From a checkpoint of a small self-supervised image encoder.
Model: 2.11M parameters, arch convnext.
Training: muon at rate 0.0017, 6900 steps, batches of 512.
Data: trained on simulated telescope pictures of galaxies, 72.5 epochs.
Rows from block 7 of a small self-supervised image encoder, named by matrix and row number. Rows with one number belong to one neuron. Each number is 200 + 20 x the weight over its row's rms, rounded and kept within 0 to 999. All counts start at 0. After the name is the row's rms in percent of the matrix's.
After each neuron's rows are labels from the 100 images, of 14848, where the neuron reaches its highest value: "top examples" is what is common among them; "lies over" is the class under the peak. Only what is clearly more common there than usual is listed. The data: simulated telescope pictures of galaxies.
# fc1: MLP up (model.blocks.7.mlp.fc1.weight, 768x192), inputs 128-191
# fc2: MLP down (model.blocks.7.mlp.fc2.weight, 192x768, transposed), outputs 128-191

fc1.760,096,204,194,192,194,197,206,161,210,204,174,183,225,172,201,194,169,201,146,220,177,178,181,230,209,210,198,195,183,188,186,207,178,225,196,191,161,181,214,193,196,208,203,194,196,160,231,192,205,246,187,162,168,184,236,201,181,196,220,175,208,178,234,178,207
fc2.760,100,168,175,171,218,202,201,234,190,180,228,243,203,212,213,206,208,192,213,186,205,205,238,228,200,188,203,221,233,201,179,167,208,221,199,204,202,200,193,172,217,236,168,206,219,207,172,192,190,208,207,186,215,210,219,174,161,188,181,213,190,176,180,206,209
top examples: flattened elliptical
lies over: galaxy

fc1.222,090,164,183,186,221,207,229,203,196,208,195,161,197,164,191,189,198,210,206,196,197,211,201,193,223,215,200,224,212,215,202,196,213,196,199,194,166,223,190,173,206,192,189,205,167,235,176,214,208,177,231,184,217,174,222,168,198,185,187,206,212,185,220,239,176
fc2.222,091,219,193,200,172,215,154,198,219,170,220,164,171,204,173,219,203,185,225,192,203,179,202,167,220,194,238,200,216,211,205,222,195,223,202,179,217,225,235,194,226,222,210,218,187,175,168,214,210,234,185,232,230,207,186,180,180,172,177,177,230,210,187,179,210
top examples: winding: clockwise outward; merging pair; two-armed spiral
lies over: galaxy

fc1.596,105,211,148,205,195,185,169,188,193,197,198,170,204,218,223,195,183,204,219,193,182,181,203,191,191,223,180,221,211,184,229,200,178,217,195,200,215,232,227,178,170,237,212,164,203,188,172,200,193,162,210,189,261,187,197,234,214,247,200,202,204,221,190,171,214
fc2.596,100,198,202,257,192,203,210,196,182,227,198,164,204,194,215,215,178,183,240,185,198,213,248,206,180,205,207,204,198,159,196,179,210,227,224,202,199,160,173,199,191,196,182,206,205,216,150,225,193,202,186,200,214,197,207,218,198,159,220,210,221,179,197,206,205
top examples: edge-on disc; irregular
lies over: galaxy

fc1.204,091,187,243,204,229,225,196,215,187,213,210,182,188,182,213,208,211,201,186,157,192,213,183,203,202,184,215,174,196,167,185,196,200,217,211,173,212,192,198,229,199,186,236,177,221,189,227,194,229,242,191,221,193,185,198,216,178,255,182,191,214,194,219,200,199
fc2.204,097,172,190,204,211,172,163,205,184,197,191,192,206,184,191,184,204,231,208,227,198,192,195,212,215,202,174,190,216,170,220,203,199,212,171,229,224,173,205,207,182,228,197,183,180,205,190,225,209,186,195,215,217,196,222,226,210,211,221,163,167,223,168,172,196
top examples: winding: anticlockwise outward; barred spiral
lies over: galaxy

fc1.308,095,235,171,202,199,166,215,208,161,191,236,175,173,221,158,239,213,232,210,192,214,218,212,191,195,192,218,222,208,209,235,194,173,217,192,202,214,205,185,231,185,180,214,178,205,225,219,207,189,208,174,178,188,233,191,214,214,233,226,188,181,201,229,205,189
fc2.308,088,209,213,189,177,200,202,197,190,218,189,193,177,213,192,182,234,227,231,200,216,191,229,218,192,175,195,207,206,173,174,200,178,183,191,186,212,202,198,222,232,214,200,189,197,182,185,204,190,169,133,194,176,161,237,193,177,212,171,174,190,201,196,198,207
top examples: winding: anticlockwise outward; tilted; many-armed spiral
lies over: galaxy

fc1.743,089,199,226,203,229,199,177,206,164,205,249,206,211,196,208,193,199,218,219,191,197,182,232,178,227,205,205,186,218,182,184,211,217,218,204,160,220,173,186,211,210,191,190,190,177,222,220,182,227,201,187,248,246,194,144,228,241,172,209,205,182,167,209,195,209
fc2.743,101,219,196,197,176,207,185,244,188,173,184,240,192,222,205,219,174,218,190,195,195,216,178,213,213,211,201,166,194,169,187,200,216,197,201,176,199,222,179,208,184,184,208,211,196,210,175,260,214,197,208,211,223,210,199,201,257,173,207,231,181,225,191,215,200
top examples: barred spiral; winding: anticlockwise outward; tilted
lies over: galaxy

fc1.302,093,185,227,211,221,213,199,199,179,201,212,200,149,203,175,221,229,179,212,200,196,185,181,236,193,198,194,272,227,222,216,196,212,187,207,169,214,221,215,182,210,191,173,229,194,206,213,176,216,249,189,205,201,225,172,215,196,235,210,214,195,196,225,241,199
fc2.302,090,197,226,179,208,182,184,233,216,229,194,226,178,209,209,202,196,212,196,196,204,181,240,218,212,209,232,201,214,181,225,209,216,207,210,236,187,174,190,177,179,212,216,210,148,179,212,207,201,215,202,185,235,192,178,208,182,202,193,193,183,192,199,203,215
top examples: tilted; winding: clockwise outward; two-armed spiral; barred spiral
lies over: galaxy

fc1.505,091,168,204,209,217,241,238,170,190,205,170,226,203,220,197,201,187,204,221,179,196,194,233,182,217,213,220,184,226,187,216,211,162,189,215,218,201,169,169,213,197,170,215,196,201,174,212,221,220,194,194,205,201,186,194,135,216,212,186,172,173,197,214,170,193
fc2.505,090,224,209,160,203,183,182,194,234,189,177,226,167,160,219,205,216,176,236,230,205,188,177,178,229,230,218,224,219,199,213,234,190,227,208,203,186,190,206,195,200,195,204,171,211,193,180,203,197,201,202,213,200,168,207,189,207,219,207,185,169,237,219,204,201
top examples: tilted; lensed arc; two-armed spiral; winding: clockwise outward
lies over: galaxy

fc1.231,099,172,207,218,220,239,239,165,214,190,207,158,229,194,183,227,193,230,166,187,179,204,223,227,209,182,204,202,201,189,210,193,195,193,229,191,202,198,194,202,213,214,187,188,210,194,178,200,190,176,194,150,200,217,204,218,216,220,207,234,198,190,206,179,243
fc2.231,115,175,203,179,192,215,177,196,226,204,195,170,204,203,177,208,231,175,191,195,200,208,222,200,209,196,201,218,176,181,159,201,216,190,220,227,194,170,200,211,167,145,176,208,158,228,210,202,207,208,218,187,167,202,166,209,199,190,198,166,202,181,156,223,167
top examples: winding: clockwise outward; barred spiral; many stars; tilted
lies over: galaxy

fc1.461,094,222,224,196,221,169,201,174,183,203,164,197,221,187,222,185,207,203,216,188,208,176,201,175,212,157,216,172,184,197,152,187,180,196,207,206,186,216,206,247,200,237,185,216,192,204,187,160,226,246,217,174,182,179,191,176,206,206,225,177,210,205,186,195,199
fc2.461,090,170,186,202,195,181,197,182,183,163,196,228,217,182,196,159,195,227,207,186,205,174,190,224,184,186,204,186,222,232,207,214,204,213,173,214,204,206,182,205,214,203,197,229,182,224,182,195,161,227,219,207,217,200,202,174,209,170,176,234,226,197,209,217,245
top examples: winding: clockwise outward; tilted; many-armed spiral; two-armed spiral
lies over: galaxy

fc1.163,096,236,186,211,214,196,183,173,222,211,199,197,202,190,226,215,185,212,220,202,133,191,194,185,228,175,209,201,209,205,184,180,204,181,199,205,192,188,223,215,228,214,203,210,193,210,227,236,198,195,212,180,221,205,178,222,179,171,177,184,210,205,224,194,191
fc2.163,093,191,191,226,230,192,203,239,216,194,176,190,217,235,218,204,223,208,200,231,170,188,206,201,151,224,198,205,241,196,223,179,174,153,193,228,230,208,149,175,191,204,191,194,205,204,240,206,199,163,184,181,155,182,192,196,199,215,210,174,182,182,194,203,196
top examples: flattened elliptical; merging pair
lies over: galaxy

fc1.135,097,220,202,193,170,197,170,179,189,228,186,203,163,254,210,220,197,230,219,197,208,189,226,230,209,237,182,203,203,210,212,183,183,203,214,210,205,233,201,222,166,201,188,236,179,245,188,181,211,214,196,181,200,200,218,153,194,212,199,196,188,205,209,193,184
fc2.135,098,217,188,201,208,180,228,163,194,200,225,204,186,197,216,188,196,221,229,190,208,213,227,223,219,199,262,218,203,218,200,200,234,184,203,203,191,219,218,184,188,167,175,209,223,191,191,185,225,214,155,202,193,192,181,189,213,226,201,158,176,217,213,195,209
top examples: merging pair
lies over: galaxy

fc1.95,088,192,184,206,221,190,171,166,190,209,206,189,253,206,210,175,188,191,146,199,228,190,191,203,210,198,194,199,226,195,226,157,214,191,205,175,194,188,205,162,223,208,179,216,216,210,233,251,191,245,196,188,208,236,191,187,193,174,152,222,194,225,196,203,196
fc2.95,095,184,224,192,185,214,201,201,201,184,205,235,219,207,207,208,230,176,147,191,223,210,205,171,239,220,187,233,219,230,194,174,226,230,209,229,200,170,169,165,180,168,156,219,182,196,229,195,217,177,207,162,218,202,215,204,173,193,217,201,234,180,204,218,201
top examples: winding: clockwise outward; two-armed spiral; tilted
lies over: galaxy

fc1.686,085,231,186,203,192,197,173,180,186,211,195,176,217,149,214,191,220,156,168,219,202,223,240,202,227,216,188,187,213,207,204,181,192,203,251,198,257,204,209,187,231,220,208,188,180,162,187,231,154,175,188,190,193,203,207,217,173,211,235,210,190,196,223,207,247
fc2.686,087,221,213,213,200,183,202,175,205,189,208,178,228,220,199,196,208,169,202,169,200,220,190,208,203,229,172,210,199,226,195,215,192,211,176,203,187,192,194,209,191,208,204,227,187,197,188,167,223,161,176,233,232,199,172,185,209,238,167,217,221,179,195,162,204
top examples: barred spiral; winding: clockwise outward; merging pair
lies over: galaxy

fc1.167,094,177,198,174,214,186,171,214,202,195,186,196,191,224,212,223,209,226,211,206,180,170,238,208,201,181,230,234,196,230,183,183,172,154,217,186,226,199,228,224,185,216,193,239,197,216,221,175,209,208,188,198,234,220,220,165,172,204,214,180,187,182,174,190,213
fc2.167,100,206,182,221,192,193,210,210,224,215,180,212,234,218,210,190,209,198,178,206,223,231,185,203,161,238,188,188,183,201,177,176,176,209,214,194,196,190,170,208,200,208,208,172,203,197,191,167,232,174,161,199,230,194,166,161,210,212,200,190,217,191,232,227,204
top examples: merging pair; bright star with spikes
lies over: galaxy

fc1.207,187,229,209,210,199,217,146,245,185,241,198,209,208,237,193,198,208,212,209,208,207,187,191,189,209,183,185,213,195,205,202,196,198,240,192,210,200,206,191,206,179,196,190,226,185,205,195,194,206,174,194,199,190,183,228,202,170,213,215,190,133,205,202,222,207
fc2.207,173,209,220,205,232,220,228,178,184,232,219,195,189,222,203,145,210,196,220,219,201,232,204,181,179,216,198,193,205,192,187,198,208,218,229,225,211,182,195,207,198,225,184,270,190,209,170,224,190,203,210,197,199,199,230,179,209,194,198,222,215,169,209,211,214
top examples: bright star with spikes; round elliptical; edge-on disc
lies over: galaxy

fc1.357,118,195,212,195,156,209,206,203,190,189,195,208,192,192,200,221,210,204,200,242,236,203,207,168,209,225,227,197,221,197,183,207,190,190,190,208,175,206,214,161,192,199,203,174,205,189,199,208,197,215,184,163,262,189,196,215,199,211,200,210,193,229,226,210,219
fc2.357,142,184,186,201,181,207,209,216,229,224,202,210,192,180,207,197,184,216,212,222,191,194,200,162,229,193,166,214,209,206,191,205,241,223,191,175,213,194,186,186,201,165,194,200,185,164,174,183,234,207,213,220,160,188,212,223,208,214,194,202,204,207,181,210,217
top examples: edge-on disc
lies over: galaxy

fc1.249,094,195,208,210,195,223,181,200,234,197,175,194,212,213,210,232,206,207,199,196,176,208,199,159,188,174,192,208,200,206,213,194,205,209,167,229,240,193,229,178,211,226,204,189,212,227,194,196,215,207,230,205,190,237,204,188,207,244,227,206,191,179,203,178,207
fc2.249,089,215,208,191,169,201,189,191,202,227,163,170,193,198,192,193,184,203,185,206,189,199,208,182,218,181,220,200,206,194,210,218,228,199,190,213,212,196,190,191,199,214,214,173,186,192,205,238,157,208,239,164,228,228,236,184,188,201,193,218,194,251,189,207,193
top examples: winding: anticlockwise outward; barred spiral; many stars
lies over: galaxy

fc1.506,099,191,174,191,170,217,199,191,155,212,170,138,216,207,161,199,219,191,175,196,202,225,211,188,198,205,163,212,216,179,188,179,188,214,199,197,199,257,226,211,209,199,174,202,161,215,183,256,146,215,202,187,226,198,231,200,202,204,213,221,191,230,196,180,195
fc2.506,102,168,180,219,214,203,229,203,207,206,181,204,190,186,166,200,170,214,223,172,221,226,180,193,230,196,206,211,203,206,176,206,213,168,205,175,219,205,221,209,185,155,193,169,212,206,194,163,206,209,196,203,201,191,196,201,206,193,165,201,158,220,199,220,218
top examples: edge-on disc; flattened elliptical
lies over: galaxy

fc1.524,115,215,202,187,206,222,182,195,260,233,207,182,167,193,198,156,222,213,218,181,206,209,235,253,208,202,198,191,212,206,224,227,194,196,190,185,209,193,181,201,212,191,227,195,185,214,232,194,187,166,229,181,167,215,203,213,226,212,238,181,218,199,192,168,212
fc2.524,105,195,188,219,202,171,203,226,198,184,205,195,202,212,208,200,209,164,162,209,212,194,198,212,208,178,221,230,202,209,200,185,194,196,191,170,158,185,207,207,188,207,223,196,185,228,199,189,161,184,241,222,198,187,196,150,172,214,164,213,222,219,220,159,159
top examples: winding: clockwise outward; barred spiral
lies over: galaxy

fc1.129,103,166,218,222,192,189,210,191,214,207,191,203,226,187,151,218,180,210,167,213,208,211,219,195,199,205,166,190,212,187,231,192,191,173,167,218,207,184,223,182,208,210,194,164,238,246,197,237,224,184,186,197,198,218,175,231,219,201,190,222,193,179,229,216,208
fc2.129,099,212,212,182,200,185,202,225,178,242,156,205,191,212,157,188,175,215,195,149,213,172,219,205,188,193,198,205,199,159,148,193,187,193,185,172,191,180,175,205,222,224,183,203,199,194,157,197,180,178,214,207,201,221,207,191,188,183,171,226,219,216,205,214,224
top examples: merging pair
lies over: galaxy

fc1.547,076,215,200,199,204,178,203,195,187,222,208,172,205,188,209,203,169,183,235,179,201,191,208,172,226,231,188,182,217,191,195,163,179,199,213,190,225,202,205,189,215,170,193,198,166,217,234,205,206,173,223,171,233,191,193,208,215,209,232,193,222,188,207,175,211
fc2.547,096,217,185,190,191,208,174,187,194,206,201,204,201,213,184,198,163,200,196,185,218,205,186,214,232,203,184,203,184,201,181,222,212,164,190,196,208,220,192,233,199,189,197,258,230,185,184,200,188,197,180,212,217,218,186,209,225,190,187,214,206,242,210,214,204
top examples: barred spiral; winding: clockwise outward; irregular
lies over: galaxy

fc1.470,105,227,210,208,204,204,183,172,214,237,200,199,238,201,183,198,200,206,225,205,178,184,188,206,228,178,200,199,219,200,222,199,225,204,181,212,177,205,164,224,180,169,186,229,179,206,187,206,210,173,213,188,212,194,221,220,214,207,214,220,154,223,193,212,176
fc2.470,096,215,208,210,197,178,224,178,229,199,237,228,209,182,189,192,212,193,205,217,186,213,166,195,178,201,187,197,208,183,189,198,216,210,232,230,211,187,166,194,181,216,202,241,201,214,167,217,226,187,181,203,187,168,212,202,204,180,204,218,210,179,228,200,195
top examples: bright star with spikes; round elliptical; flattened elliptical
lies over: galaxy

fc1.71,094,222,201,205,193,209,209,184,183,194,163,191,170,184,189,245,232,205,219,215,195,183,187,213,202,230,221,191,194,206,198,204,182,198,223,205,153,186,208,192,197,181,230,194,218,195,215,217,188,252,229,175,186,192,206,197,196,190,192,187,192,189,194,182,145
fc2.71,094,222,216,200,183,194,209,190,209,237,222,205,179,229,225,155,210,212,206,220,227,211,232,198,185,204,193,198,192,202,236,204,198,187,182,196,181,207,201,223,225,199,199,213,202,170,198,176,235,211,218,219,194,189,194,205,182,198,173,174,205,226,187,184,218
top examples: flattened elliptical; edge-on disc
lies over: galaxy

fc1.145,110,170,225,188,184,208,196,225,194,187,210,211,192,203,215,185,205,182,186,223,184,220,195,201,203,212,182,206,181,213,182,211,199,153,208,217,201,203,186,220,228,195,197,195,201,163,188,236,155,206,174,212,205,198,196,162,239,188,214,195,191,206,210,229,210
fc2.145,110,192,192,191,179,198,195,180,203,200,201,210,196,207,207,187,218,220,197,199,214,167,243,185,198,163,193,177,226,173,193,178,208,226,171,191,182,199,221,197,224,178,169,174,205,206,208,176,209,179,226,248,228,199,178,206,145,196,157,213,174,212,210,155,221
top examples: winding: anticlockwise outward; two-armed spiral; barred spiral; kind: merging pair
lies over: galaxy

fc1.148,115,198,209,219,228,225,217,166,195,231,199,192,162,206,197,191,197,184,236,178,201,228,186,188,215,140,180,202,190,197,188,184,207,182,239,205,200,183,209,228,185,181,198,197,194,250,181,211,215,215,233,201,217,194,216,188,184,211,207,203,184,167,173,213,172
fc2.148,116,215,198,238,169,195,202,172,173,188,202,210,163,207,200,215,202,174,236,212,221,219,183,204,259,171,217,205,225,231,174,205,225,214,196,214,204,195,192,210,222,200,215,192,207,216,196,207,214,179,163,186,214,191,211,166,184,187,191,187,213,217,223,197,222
top examples: winding: clockwise outward; merging pair; two-armed spiral
lies over: galaxy

fc1.406,095,201,196,159,210,178,185,209,185,168,249,195,236,213,185,187,197,218,222,182,207,208,206,256,185,208,196,166,218,208,194,159,193,179,176,186,211,198,208,181,191,223,218,229,204,185,195,164,201,201,220,191,200,221,232,223,196,219,243,194,197,199,181,206,228
fc2.406,090,195,232,203,160,189,221,194,228,196,182,199,172,193,204,183,179,211,226,200,205,174,199,224,193,223,180,220,162,177,200,232,213,227,175,223,223,226,210,204,228,179,204,203,188,226,143,215,203,189,200,213,187,190,201,195,187,222,210,195,238,199,188,188,189
top examples: lensed arc; ring galaxy
lies over: galaxy

fc1.201,095,195,216,168,207,179,214,201,204,200,208,173,203,236,232,171,220,214,225,192,186,205,174,205,197,186,195,196,183,213,209,161,193,136,173,158,202,234,156,199,225,210,243,214,202,182,217,180,173,216,163,188,202,213,209,188,200,206,218,182,165,193,214,150,175
fc2.201,100,208,189,215,160,209,210,210,217,219,199,181,225,204,202,203,240,221,218,203,180,185,187,172,205,234,204,193,188,183,214,170,231,171,178,163,230,223,168,183,206,191,234,173,194,200,220,211,206,200,176,217,177,183,175,190,172,187,179,197,194,194,190,194,195
top examples: bright star with spikes; many stars; round elliptical
lies over: galaxy

fc1.394,087,191,200,202,185,215,201,206,223,185,239,208,189,204,162,194,211,225,191,218,211,189,166,188,223,190,180,196,201,208,153,178,192,223,236,228,169,204,178,187,181,213,191,201,215,202,214,166,231,167,202,202,181,230,180,185,222,219,174,219,172,198,219,239,199
fc2.394,086,242,205,209,195,190,231,245,214,223,184,203,208,168,201,185,200,216,201,177,211,224,195,208,220,160,208,164,202,216,197,208,194,198,167,194,238,198,213,198,191,213,190,186,206,185,192,217,185,166,185,177,252,206,178,202,203,176,162,201,234,196,188,209,222
top examples: edge-on disc; many-armed spiral; winding: anticlockwise outward
lies over: galaxy

fc1.542,104,173,165,211,188,216,157,211,170,195,207,215,207,187,198,201,179,189,201,198,220,158,211,204,210,206,202,240,159,165,188,176,202,211,180,221,209,191,153,215,217,194,175,203,193,196,194,187,206,192,194,198,241,214,216,203,170,227,243,166,213,186,194,230,229
fc2.542,091,206,213,221,218,204,197,226,199,164,208,197,174,199,183,192,212,229,235,204,179,212,181,197,217,192,221,206,188,206,236,201,208,241,209,194,230,200,221,221,158,184,210,204,190,218,152,208,208,213,213,194,218,211,210,243,191,194,210,242,203,216,197,212,190
top examples: bright star with spikes; ring galaxy
lies over: galaxy

fc1.173,099,195,210,188,191,205,214,190,190,184,185,211,173,207,210,198,191,215,178,190,206,201,164,236,222,231,206,234,203,194,189,217,214,196,151,206,221,214,215,215,184,204,208,220,185,216,175,175,231,213,177,186,203,230,202,201,225,209,194,229,202,164,230,190,208
fc2.173,098,184,206,190,191,220,159,218,177,198,178,142,218,232,168,228,158,158,172,218,197,205,196,227,204,214,193,194,187,211,184,200,199,209,203,205,200,178,199,201,166,213,205,196,203,172,166,194,196,191,176,200,187,214,181,203,218,211,168,169,235,188,230,186,200
top examples: bright star with spikes; lensed arc; flattened elliptical
lies over: galaxy

fc1.158,092,197,214,243,230,216,228,246,203,170,187,198,206,219,170,168,198,239,194,211,214,190,241,190,205,210,222,216,241,208,191,181,207,194,186,236,186,194,179,191,234,204,194,213,228,178,192,194,178,217,197,211,221,212,206,136,232,186,199,204,183,219,204,218,195
fc2.158,094,217,177,203,202,199,225,214,243,203,175,174,180,225,217,195,230,159,223,221,177,208,224,194,194,186,179,204,193,195,212,191,213,202,197,190,174,205,206,187,232,217,193,197,210,196,228,206,238,208,229,216,220,182,172,223,172,210,169,185,195,195,193,185,220
top examples: winding: anticlockwise outward; two-armed spiral; merging pair; tilted
lies over: galaxy

fc1.630,093,206,192,218,173,200,173,216,198,189,241,198,229,226,161,163,195,189,204,204,200,146,210,217,209,204,192,191,200,199,176,183,170,227,205,185,182,214,201,210,217,196,231,214,179,203,200,201,214,181,191,196,161,210,203,223,195,205,205,198,180,177,163,232,191
fc2.630,094,238,214,188,191,202,204,220,193,170,173,228,179,202,196,187,209,178,188,249,229,193,176,203,186,189,178,214,193,201,211,197,180,180,192,187,216,207,199,201,158,250,217,212,196,153,156,199,154,182,228,197,189,177,192,199,188,222,214,220,187,209,181,212,168
top examples: edge-on disc
lies over: galaxy

fc1.453,116,202,218,175,169,215,185,246,228,210,188,223,199,197,172,169,218,169,178,172,232,228,189,168,217,199,201,206,231,125,177,204,215,199,188,219,176,209,203,208,166,205,191,193,173,231,203,215,176,206,233,198,213,178,174,198,220,193,187,168,180,191,222,203,227
fc2.453,109,211,152,220,251,223,195,195,192,173,212,219,195,209,231,211,193,208,180,199,176,230,162,197,200,201,204,206,217,178,188,155,204,224,185,224,165,193,178,230,209,215,197,198,230,195,194,206,214,224,262,196,199,223,207,200,190,177,187,191,174,233,205,222,205
top examples: winding: anticlockwise outward; barred spiral; tilted
lies over: galaxy

fc1.606,095,210,188,229,232,211,161,202,217,186,243,232,187,191,198,187,207,196,177,192,224,225,209,215,186,181,233,193,192,185,201,183,176,170,183,184,162,155,181,200,201,190,179,180,201,190,216,208,172,203,182,195,205,226,240,216,196,162,206,182,208,210,178,176,232
fc2.606,100,154,191,182,193,202,215,217,229,220,218,212,184,193,201,158,197,193,220,169,259,191,221,166,149,185,231,179,194,207,190,235,193,217,206,201,171,242,195,213,203,190,202,198,179,204,182,203,203,183,164,215,180,204,218,189,198,213,193,182,218,167,213,178,177
top examples: lensed arc
lies over: galaxy

fc1.430,113,181,187,245,195,187,204,181,179,179,201,198,182,190,224,219,176,167,193,220,175,211,261,212,208,199,199,186,209,222,205,193,202,220,189,219,173,219,190,225,206,211,200,185,168,193,223,184,206,158,220,215,192,208,176,184,176,206,240,197,207,179,212,200,201
fc2.430,110,220,174,177,190,191,202,194,209,223,220,196,168,215,212,196,200,192,192,195,196,199,202,190,217,206,203,205,206,170,215,187,236,207,259,240,184,209,233,195,188,189,167,211,196,197,190,212,206,222,207,208,207,205,198,211,219,210,221,227,200,193,179,189,180
top examples: flattened elliptical; merging pair
lies over: galaxy

fc1.604,089,183,184,180,201,209,190,215,225,205,212,218,229,179,243,216,205,222,223,176,216,226,204,159,237,201,178,196,196,184,189,195,196,196,243,239,202,205,205,210,180,195,186,191,172,207,173,200,195,181,198,178,203,214,184,222,192,239,184,215,197,214,193,211,201
fc2.604,092,230,227,192,199,206,197,193,187,244,181,197,208,215,192,201,206,200,175,195,220,202,202,180,229,201,213,218,178,175,193,176,200,211,208,188,225,194,172,193,172,190,180,224,156,175,197,201,230,194,207,218,192,194,204,209,230,172,173,225,206,183,156,186,219
top examples: barred spiral; ring galaxy; winding: anticlockwise outward
lies over: galaxy

fc1.139,108,199,183,201,206,191,200,206,168,206,184,173,193,203,216,189,180,177,189,186,204,173,217,166,208,203,175,166,184,202,178,157,171,195,197,196,212,197,212,220,211,192,224,186,146,241,208,198,181,194,205,211,186,207,187,215,193,227,203,209,181,198,201,173,230
fc2.139,131,235,185,171,180,223,193,191,241,232,203,196,196,203,198,214,163,191,202,234,209,190,203,190,227,180,178,228,189,200,163,210,190,197,185,192,183,218,218,199,194,192,221,219,197,190,179,209,205,203,184,212,205,183,212,195,210,174,173,218,210,199,194,203,187
top examples: barred spiral; winding: clockwise outward
lies over: galaxy

fc1.213,087,211,185,204,192,229,175,176,171,206,217,188,210,209,223,224,192,195,215,183,188,202,151,218,205,224,184,205,199,179,180,183,200,202,240,198,198,179,190,202,179,224,217,209,187,223,204,205,228,242,217,218,209,198,205,179,210,213,181,199,210,197,175,196,203
fc2.213,085,235,212,230,186,203,203,203,212,211,162,224,194,210,180,165,193,191,230,216,192,183,206,199,200,171,194,176,226,185,220,194,217,221,233,190,196,205,209,176,223,214,205,234,184,206,205,179,203,197,232,207,228,195,199,218,204,193,205,189,219,213,183,206,207
top examples: winding: anticlockwise outward; two-armed spiral; barred spiral
lies over: galaxy

fc1.4,089,198,233,227,199,198,208,205,199,189,214,206,204,204,205,181,188,217,218,188,193,186,226,190,210,214,206,156,191,196,211,235,216,211,192,215,168,206,221,214,218,200,200,203,188,211,221,217,223,219,207,181,210,212,190,207,215,201,200,242,206,198,178,227,167
fc2.4,085,203,195,194,155,213,213,217,208,227,190,200,229,181,230,217,219,151,192,215,215,220,186,212,208,232,223,222,194,175,251,203,208,210,219,205,182,181,170,182,194,171,227,187,195,216,162,194,202,190,196,190,211,194,206,210,177,190,240,208,199,241,232,208,225
top examples: flattened elliptical; lensed arc
lies over: galaxy